config.yaml
fusion: "prefix"
decoder_layers: 8
decoder_norm_position: "sandwich"
decoder_head_dim: 48
decoder_parallel_block: false
init: "kaiming_normal"
optimizer: "adamw"
eps: 1e-08
max_steps: 5600
decay_fraction: 0.4
Rows from block 14 of the image encoder of a small encoder-decoder image transcriber, named by matrix and row number. Rows with one number belong to one channel. Each number is 128 + 32 x the weight over its row's rms, rounded and kept within 0 to 255. All counts start at 0. Numbers have three digits each. After the name is the row's rms in percent of the matrix's.
After each channel's rows are labels from the 100 images, of 14976, where the channel reaches its highest value: "responds to" is what is common among them. Only what is clearly more common there than usual is listed. The data: analogue clock faces.
# conv1: bottleneck pointwise conv (encoder.blocks.15.conv1.weight, 64x224x1x1), inputs 0-111
# conv2: growth 3x3 conv (encoder.blocks.15.conv2.weight, 16x64x3x3, transposed, each kernel summed), outputs 0-15

conv1.30 104:121169058154140084176127150146089112122118099145132106102141114161059142114119146127090154103085114114109150119116131139115107136146062046024165115110135157111127106060142161150078142094175107037128094107146156120151118100149132115117096143117108124132106104124100138175161140170091099104106100156104173139116066141142158123192080153145
conv2.30 081:132110121102117134126107135118181061066145085164
responds to: minute hand past 11; minutes: 55 to 59

conv1.62 102:084104126123107141140107098073130130106120139116106132122137102113123117140109145088178113111146176151130091128123094148083108122143117085152126116124167133114130096116141132068136150124118125122105117068073126126105144090123135137123100104090077094132181035171096202172161150088101078129105081155156103133134183083077084124162129090097
conv2.62 098:091106119088132101137079105098092122111173061133
responds to: minute hand past 2; minutes: 10 to 14

conv1.14 102:151111117135108112086083129110110167097079181061126148139120087109144118136095115086125142171135152106077141128172136162157138131137141158121090150108144094180180154131139080105138156123083158117129137131078054126057107089157114111141148141163121100112081157149145138111161174132143137143091088146110141142149166119112102046149204056111
conv2.14 114:057141097147109096197087100114135152127119116145
responds to: minute hand past 2; minutes: 10 to 14

conv1.23 096:106116064160114135089126174150147126172143104100158108125106177133127158190109185160124092102104120106124134156109153122100129087078127159120092112163113166126090120130142097139096118118077149100181111193159137150127168168086118162107103170104144108172160175140133152200142124178121127115036151143096177144126120150136157111140116141125
conv2.23 103:115114116135144099109055124111126130128056107183
responds to: minute hand past 5; minutes: 25 to 29; minute hand past 6; minutes: 30 to 34

conv1.57 099:102146134115099145123174094107140152138090098109119130102125070129138109099147047097121129133092135110139145096101104143111134175113121161166125137106146144108134071087119095174150075091149081115109072101114171198162106110096124118101123108140062057081111133132130108046133118100083144158126118140173072124167123131143123146067182149124
conv2.57 094:161129148144170167091139167152148146160100100195
responds to: minute hand past 2; minutes: 10 to 14; minute hand past 11; minutes: 55 to 59

conv1.63 099:118114117117109110094138120089164126101098112097114100130139095100141130129143124116136130136069148099135149158121070124072128174100111135086152158113097128172104138144109098109136118075082125148121131132104086149117112101101134095137136119105117138098098134081117096135184191073105171106142099170122148164078196152144183124166169111139
conv2.63 094:113106070133152191135108158143141148118061131158
responds to: minute hand past 2; minutes: 10 to 14; minute hand past 1; minutes: 5 to 9

conv1.19 102:148152127092058156082142073138137163163149128118107151151149137107120098143117153118129101157116123125114107152166122151146094139143100170117080154165073101121170102165129089084143130156140118106119140155141085152082131174123067126058131131106128050146087120084135092079135104143139101181050093097139137170163139144095106133174127162143
conv2.19 098:093103160118090114162069093126098117080160106093
responds to: minute hand past 5; minutes: 25 to 29; minute hand past 6; minutes: 30 to 34

conv1.60 098:087155086156087183095102101091078090181134125136120060110096179117121108184123116135116135075127139099143134110152141088114117092108116147140069104131092089082128089129141122116114060158140103088136090150197133159127117170106072165072119129089129110139076106153089170135110115098066081176008112091132157135156141121138143130137132141170
conv2.60 109:138089128177061117100147120131168086100094111096
responds to: minute hand past 5; minutes: 25 to 29; minute hand past 4; minutes: 20 to 24

conv1.38 099:112116131118138185132148098120122145175089085135094127123106122176103138143104094133123133135109142097196168119119114123117131163158133131105137061115113129109122089133126087160185084112163074096143139117135155153145082129085101138105112116121111064070147149136089115074140125104043120137161141161156116104163112121110166109107166064095
conv2.38 103:110133147177184126100131144176134162170104127184
responds to: minute hand past 2; minutes: 10 to 14

conv1.39 098:145122098075053164105137122134142149127094149133081124134108143124131108125123092131090144124145124130098107130175119147131115112166150117153106139103120101119161122191110097073144166169136111129091137108180108106126099083125075101126165113065076136095114177160170166112134198105089075186040154145102138147129160111145144146153133141133
conv2.39 079:123087136085079123155132098080134127080121123065
responds to: minute hand past 11; minutes: 55 to 59; minute hand past 5; minutes: 25 to 29

conv1.32 098:160130167028074147111121105152117143122108106128094127139122129105144131104084126094153087150166127147112096119140105131163143120173193113149103099091142138089196135124134095107128130165146190113117142135121119103103140108160116102110153122149126134111056129109168065117157144103094141129118157111110122159139160205068121090155160126133
conv2.32 067:106153155090138141170142131072111073116146139066
responds to: minute hand past 8; minutes: 40 to 44; hour 8

conv1.46 097:115108069164109142134054141123140100143096136134129073105074154163118094166108108136127161097096095133125212144166159107114113104107106123098100097121132078099115153141144093122113084128129095129160118159193101136115094139099036130106127138075135128137105100131098156129066149153106121176050121123150140085185079138117131129120123165123
conv2.46 127:114134131135072128069095101132181089105110133080
responds to: minute hand past 5; minutes: 25 to 29; minute hand past 11; minutes: 55 to 59